{"encoder_arch": "convnext", "model": "image VQ-VAE", "dataset": "short English words printed on busy colour backdrops", "train_examples": 45211, "image_size": 48, "crop_scale_min": 1, "horizontal_flip": false, "translate": 0.12, "rotation_deg": 5, "bottleneck": "vq", "downsampling_factor": 8, "encoder_isotropic": false, "encoder_norm": "rmsnorm", "encoder_activation": "swiglu", "encoder_mlp_ratio": 2.67, "encoder_inner_norm": true, "encoder_moe": "soft", "encoder_num_experts": 8, "encoder_moe_every": 2, "encoder_expert_mlp_ratio": 0.5, "encoder_slots_per_expert": 1, "encoder_shared_expert": false, "encoder_patch_size": [2, 2], "encoder_depths": [4, 7, 4], "encoder_widths": [48, 96, 192], "encoder_kernel_size": 5, "loss": "l1", "latent_channels": 16, "decoder_norm": "groupnorm", "decoder_activation": "silu", "decoder_weight_standardization": false, "decoder_widths": [64, 128, 128, 128], "decoder_blocks_per_level": 3, "decoder_block": "basic", "decoder_attention": true, "decoder_upsampling": "pixel_shuffle", "codebook_size": 256, "residual_init": "none", "optimizer": "adamw", "learning_rate": 0.0016, "beta1": 0.9, "beta2": 0.98, "eps": 1e-06, "max_steps": 7000, "batch_size": 64, "epochs": 9.9, "lr_schedule": "linear", "final_lr_fraction": 0.01, "warmup_steps": 140, "weight_decay": 0.3}
Rows from block 2 of the encoder of a small image VQ-VAE, named by matrix and row number. Rows with one number belong to one neuron. Each number is 128 + 24 x the weight over its row's rms, rounded and kept within 0 to 255. All counts start at 0. Numbers have three digits each.
After each neuron's rows are labels from the 100 images, of 14976, where the neuron reaches its largest size: "colour at peak" is the nearest of a few named colours to the mean colour under the peak; "strongest on" is what is common among them. Only what is clearly more common there than usual is listed. The data: short English words printed on busy colour backdrops.
# gate: MLP gate (encoder.blocks.2.mlp.gate.weight, 128x48), inputs 0-47
# fc1: MLP up (encoder.blocks.2.mlp.fc1.weight, 128x48), inputs 0-47
# fc2: MLP down (encoder.blocks.2.mlp.fc2.weight, 48x128, transposed), outputs 0-47

gate.93:142166148113111151157157163122113118147123125083088132121109136156096116147110066162140153103115133154145166101167138113172119122119143117130114
fc1.93:118084104130153127111099120126163147121130108116149130112156156129196149170128101127135100112140082130122076107103103160131133142122133114145168
fc2.93:158115118096160167137134106109104149100154121121078123091111155129116162106119129092130108146129128137138166184158117112118083161158143127115137
colour at peak: black
strongest on: bold; white ink

gate.94:106162162124154151135109118105131112150069117120107162100116146098128114100145098140115112091104127111138127122147104112140113123123215120128136
fc1.94:098126139135094139131097138114171155159123124142215154111137133132152135129101112136137129109129118076139163150103132134147139087134128162154133
fc2.94:101171161163092128159135119119110084165137145138154113123157114181100126128182104081124132091121141116131112140151099126139147138114134145117140
colour at peak: grey
strongest on: orange ink

gate.32:159157143108140141123155136147093086129133141133070153154115124109109132134090130148122133100127111156126127120137142103129054156137127112110071
fc1.32:171173125132127145123162112138083113128128109123117156122062095129106142153103131137098116121156148142116187143151161109120089130144126104114132
fc2.32:146142098130149135162163135144094149162145109136087152121132140152122124095088169151110101128114092151103097111106122169133150113126129088083139
colour at peak: black
strongest on: white ink; bold

gate.100:125151113103121124138125106181137042078145075138134146132130154145118164134137112102128149121123151134135095140167126122159125148113134108127134
fc1.100:112110181146087109173107161116115117099131092132087164111086084140151141109111137175125122130125122131130120147105136094139084147135128121132122
fc2.100:172145097125149117131129160162098147067142126106137145175133139143142112137088128132160129122132101142128134120155175140103124093130115076158115
colour at peak: black
strongest on: bold; white ink; pink ink

gate.113:113121087159120143145178102158124071108142129144165098124113112126173121114098127099132166154092124146129106152159133119131073125128123122114118
fc1.113:172128107167105132130177073125155159092119154140155117121145116153153120126108146129129146123128098150127099172145124171122131090118150099158134
fc2.113:096155118120126115130103165100127106093131104141148140138080074145141075129108109160079155127150149114131112151152163133112152116152111134151135
colour at peak: brown
strongest on: orange ink

gate.53:096136134123118130116156120101125079098106130100081168136095140109130128128083127157157167121107121088146152120156100094173113120150107121126115
fc1.53:116125084126148107136153158093142111149132125139163084155161118135173125140150141116113123121160170137161136128159120186111158091160147127141121
fc2.53:091115139149096128135129134112127141105141150115108126137161111143115104174182116075137109096119124086138111166089128104130099153116122088098147
colour at peak: black
strongest on: bold; white ink

gate.123:166146112101148126158150121176090127091136105125121153118129151134124175101130116134175114144132166075127173141102141114098126143125138126159145
fc1.123:163151134067145130170142152127126146118134131140135115133112157187133115158120094122089135122111152136125062112170135116100101147143141122125142
fc2.123:120119092139105128121055134100167138128081105124121133141122166117135093120142113100134136177115103155131095134111093125129100107097141129158104
colour at peak: black
strongest on: white ink

gate.118:127141127169144125131163131142102103134155152091131105101076117106092147127145140186106145087107145125172121110136101111140102139083133114118111
fc1.118:095144092145135147085200117103158145102131100142141144148128134152182120112134116131136120111086117109161120149098126125075124109128126111132133
fc2.118:132111168110095156146109099115131107133074073104091126120140138090157145113140123159127143083109118126164129154116119148090130152122125127151093
colour at peak: brown
strongest on: white ink

gate.107:123126104121126103141137173161101104131138129125121111133103161081127076118091140110137094138130118129137167159117135114147066175118128097149108
fc1.107:171110131102101113158112095128098115134127072125099122094126105098119133103125121121130145174170114140119178126142155112155127155147108152173136
fc2.107:128133118117130135163155171150157101130111123097110128141106142159080078086086167132140127130139155133118138107141095145157087123142094137158126
colour at peak: grey
strongest on: bold; white ink

gate.59:166160107125103094091104107140104105074143093119119160131062143117137142118110165132125145147084132144109139119113138132144091124116117143152108
fc1.59:113064140120141145120112133112133185161133142093169099124141117124153103125164146084116139107155148117121124149142148142130125094136134118066140
fc2.59:114124108105139137122089147138123142099141130109121158122120125069126113176072109156165164138121125107105135167120153119151119159160161140122091
colour at peak: black
strongest on: bold; white ink; pink ink

gate.45:182118105103109108129124081095097078133118132091155140137129119153142134136089153109110099153137149126145130109135106113087091123151115083132106
fc1.45:149118125100107092128140114103184156113129113156127120136116144171083146124141107147153153177145154095118118093167101117171124140098140116128125
fc2.45:147131122126130084122109149097128129168138173124095128123148142121119125112131104107121166095194124177171125122107094131134118154126163115167127
colour at peak: black
strongest on: white ink; pink ink

gate.115:147093121131109102142130136133100149126147122135126091107115105120084122167112165136149171162140150101117158162145164109114129088141092158162095
fc1.115:154083145126105115140130139124094160094149122141140094120114106118103121173125150126160174152134146109105143157124176103098133102134093160151096
fc2.115:151144128138118120105114142134139156097155150095098128163093127076155155117145118146133145133043121129100145136089147129126093134153140113114117
colour at peak: grey
strongest on: black ink

gate.95:111135140127110121147074125105132156135134110098111094137143133109111128101155137119163135186111149116132109121158127125061145077099141111143095
fc1.95:142141120118132126115094145096106145127159122163148148159116136159101104136101104122139120136126183135144089099177150117111122171120106185142102
fc2.95:122126121129124088101121123101169134139092106152059112082119126167139087109173124128157118097124107131106132130114149082124121157122125145142143
colour at peak: black
strongest on: white ink

gate.72:096116126176145124139110133176139122095156096148129172123095148136137133133097129134114116041119145118120113150127125159125085116132134125107149
fc1.72:161131142155131144148123133145117094103131068134113098129080143123112124094131108142135156074134166141147118084150115123140093129083135130167124
fc2.72:173170136127107141081116148121156133124133119135139129121085124134138148090124128119139121075120089137075118158069134129104121167141145122102130
colour at peak: grey
strongest on: white ink

gate.27:128173139090138193159150150092108148129125104097117143122137138156116138147110123105141137119193116124122105157143149137127117113138123078167121
fc1.27:121148146096095133095132134102117105126127142149079149128148060126134124166156121184137155092116129136133139153166121132127140153105145089119110
fc2.27:127121107157105146158136195135143140130125129170141092131133121155110136145097169121101151104060141151123131168113122135136126143116121140173150
colour at peak: black
strongest on: white ink; pink ink

gate.35:130156123104153153121120101139111071101134131118121138157093138107103131142148122119092103132102149118134099131156123070063088109145143134106143
fc1.35:100111134179110169126123155152185145106127114137116119134164143114149101138139099110107141124187118110166118170151104124111156100126131141121153
fc2.35:088133125131121131138153110129149138101130144135117143133102102129085099102131129113118128109067082114136147144116107090132116069189106129100119
colour at peak: grey
strongest on: white ink; bold

gate.13:144089133159103119110133124160118146116168110132129081144123131090097129192110153152141135152096131127103153138125158113089117102159093135149106
fc1.13:148107099120113092132115084161119141104155145149092093125087095080109135149104140147136160128091159146096122122133157115099135111153098129134101
fc2.13:119121143191091109134111079124126124088152135107108138172158125126135136122171108076119129093118149121136150163118137126139105145165125133113162
colour at peak: grey
strongest on: bold; black ink

gate.16:145170133073119162116134112149115076131127123134115109135123136132127136097156162106124141109144141121137121132168109166137138128129036140135128
fc1.16:091146103150115082114122163132129167104107179096143117114144126101126087141116118183112142138112111140107171150108108140100092128140128109115152
fc2.16:090160102113145078171120122100117115110165113145136096127138137136137132104175099144147122126128086146125095099139162156131131112120155161116081
colour at peak: white
strongest on: white ink

gate.55:128132117133127138125170120115111086131148155088126159151085142088134156104120122158106165126106097128143139111159088068122083109144128132144135
fc1.55:093132148153153147120101150077154078101120144139116149107143125115132100107096113141174131119123115149166135124135105129150161145112145090166085
fc2.55:112130134162112099133107119120179160181156117147073128141089134120144122109102129169130175125119114141160082132154122121110116129136108125089129
colour at peak: grey
strongest on: white ink

gate.40:161100127138132139140200147121146148152109094128112139085146192123111099150138130136154126131106112169116135125147094113159148129114147133093146
fc1.40:132121068130125123144122123162176109123091106113136145095133142116135172115137137120127143143129142134073143106127103132118143199087110105141112
fc2.40:128135121142158118118146134130112172105115131173168118113106147094157153131132129122121142098160061113134130111143133149156130073121139166141173
colour at peak: pink
strongest on: black ink

gate.92:148168123129074128135122111167108101081131130074074152102110130126115108121105155160119133125161124150108116108124138129095158143110147145094134
fc1.92:142145118148138101134119102147106050086126127138165115132116105095115147162131149119096122146111129135147090119102111119075105135131136164139094
fc2.92:119143091153127105179131184105123153124114129123165107105098123148127157142136116151129115135157121112115132097162114163085146191142111125108138
colour at peak: brown
strongest on: white ink

gate.7:169175134106120128112109133151100096082130102116143176092099113103115159125125146150148102154083138144127110174137099122149129147143127119139160
fc1.7:097074139109146140143147142128121142138102136086136062145151108140169108138134145083112125130154125121162134133153145137120158134066116137146112
fc2.7:158098138132106118129115129131112129098162134154108137118117090096144160158095102135166133161110117114135143159121153109178107138182162144139087
colour at peak: black
strongest on: white ink

gate.104:092112110123150088131137121111146091098110162105099099153131119111132121092077125166118159113143145142098128112090117112119100105173161138133100
fc1.104:114165145146128163165163147117151134156121162129140152107120130136120128074115083134187113119135116090141128157127097159163114166135143136115109
fc2.104:128100100147111115149103114121113180134118119124066142140099108126097103148174128137113136127101125169121096149121117128135136102181116143182135
colour at peak: grey
strongest on: pink ink

gate.97:081126105069146154119162138140096087132137140080145116151124118110134165130124129140093140115108136114080119121147115108165116100151133143116083
fc1.97:134141124110088093119138055128150129143150147159142106079149108092115109122140106136143162116112113127144084125138119148103148108102165136093143
fc2.97:137130086117089123167167121135160125148118135118086087105143165136079115140160129171096108102097114145128114118155139113146107129133125139148084
colour at peak: white
strongest on: purple ink

gate.71:163125124138076155129152119137081094114138126094089144077113150158114127099137154111138141121113102129124079138143127081146118177128133143132136
fc1.71:096117135119160094161115148118121086127147134095144152165130090127081121128142117134088109101107101131152139088164128110121099136123101102098170
fc2.71:132170114131143151133150136099137185122135088126164153085140127084151121124139149116154177123127090136154122094124105097143116145113109099160139
colour at peak: black
strongest on: bold; white ink

gate.39:082064118083118146153123131140150109140089146107159138126177129142127147118165177107122121137148097096137117121102139136104111122154115114129100
fc1.39:149153098131114104113112125129069092116154103153108147092099097121091151124089155139127148156102142129102121118149134111143114139111141147064142
fc2.39:140109138112137150105122140126141108123138125112110166134139116121119149131094075154088155176127105159110079165103160094119115154113166142167131
colour at peak: white
strongest on: bold; white ink

gate.25:125139090145123132118101130121108132144150126113103117147096143129101076114152120091131145094161152122133153123126123141092053100187133110125122
fc1.25:128132119146146133099157144118180111164130152137123125126109108121125124150115099117109157046133121090133116073096121150118128126099131108098097
fc2.25:138139187093152102099142133154099136117182134131116151182157086104112140118115137117125110157175146131148111113164112122127115137127126113117093
colour at peak: brown
strongest on: white ink

gate.111:159111119133126086133115115152113139087170119145066120139108114112098151156099144136168132119077135154102141131127118099122086138148087123149125
fc1.111:150109137121096099136129107145102144111163102157110104137114114095106159167094169145156104139090153162090121159145145125111124128156111160151101
fc2.111:071149154159087156151133113115110078146143148155152131112188134135110125115169131092112121134105182130158127139147132121148126120128134149136115
colour at peak: grey
strongest on: pink ink

gate.83:146100168125108101148129116155089161115146102114126093109122122113132143174114158111158109129113129155118127170148115113165143138136072172153103
fc1.83:102096178130135145103128159116143142156135125127206135107133149125101095131146129124128101162150101092147134151124163132129131090101150143158150
fc2.83:156125102095168089120099147142139166129100091113090132147085179115153140143104115164135139115110105148122118137092139102131122149159117091118117
colour at peak: brown
strongest on: bold; orange ink; yellow ink

gate.126:113147136134090105092096085177112111098128097134074159124142112112098124135106137120117133127126107107122136121149123090153129113083132120124190
fc1.126:126156149157159109134183115124129091148136124114097142121101145086094176168116113142121143124137124117117139116132129090183113184111117120122142
fc2.126:136129124141160165140110103180126146120143161115081132119107158136160151157084095145120134130146067141160129122150078105129144116131123117134107
colour at peak: black
strongest on: bold; white ink

gate.91:121151124128119166109126131094146106156124148103128168114137136144155109102178095119098128094141112124162113097110109100142109123100195104095131
fc1.91:136140123110134121151131083133111105073138141110051134175080126117154145119123141113114141128112124159098093130101092129114139147130121095110123
fc2.91:147127090132156136086104158130126163113128139117098135140084115101161157145105129198149127143076122104101143150095152111114116128124136136135105
colour at peak: brown
strongest on: orange ink

gate.67:108109142028104081164114122103146130133165106133137118139113145139111129107134133146100120090136145118107109096134144152101119120111139103122133
fc1.67:128156091113143111163142150115089160117104082113150120165161152176145133114147140102155138146142114122122147121144165141089138119166107097101149
fc2.67:115162135128163151141105132086137100126139178116121151137110124069181135091118126144087112162156111127139145108169130102140168129127125125134116
colour at peak: black
strongest on: white ink

gate.127:152114147128111149144115122107124095130133119130168174137130155139148125120137130133147088080172122152144171114149115151087179096143084124149142
fc1.127:106137169134159158157177168113176132121120143119127112123127114125114097110125083091149127189120108115133115140140154094155144144135171137126128
fc2.127:102134150070172135125126113151114095141159128083094149145121132093155116141113124118113121128167115139122084108139111146126113144138157176098090
colour at peak: brown
strongest on: white ink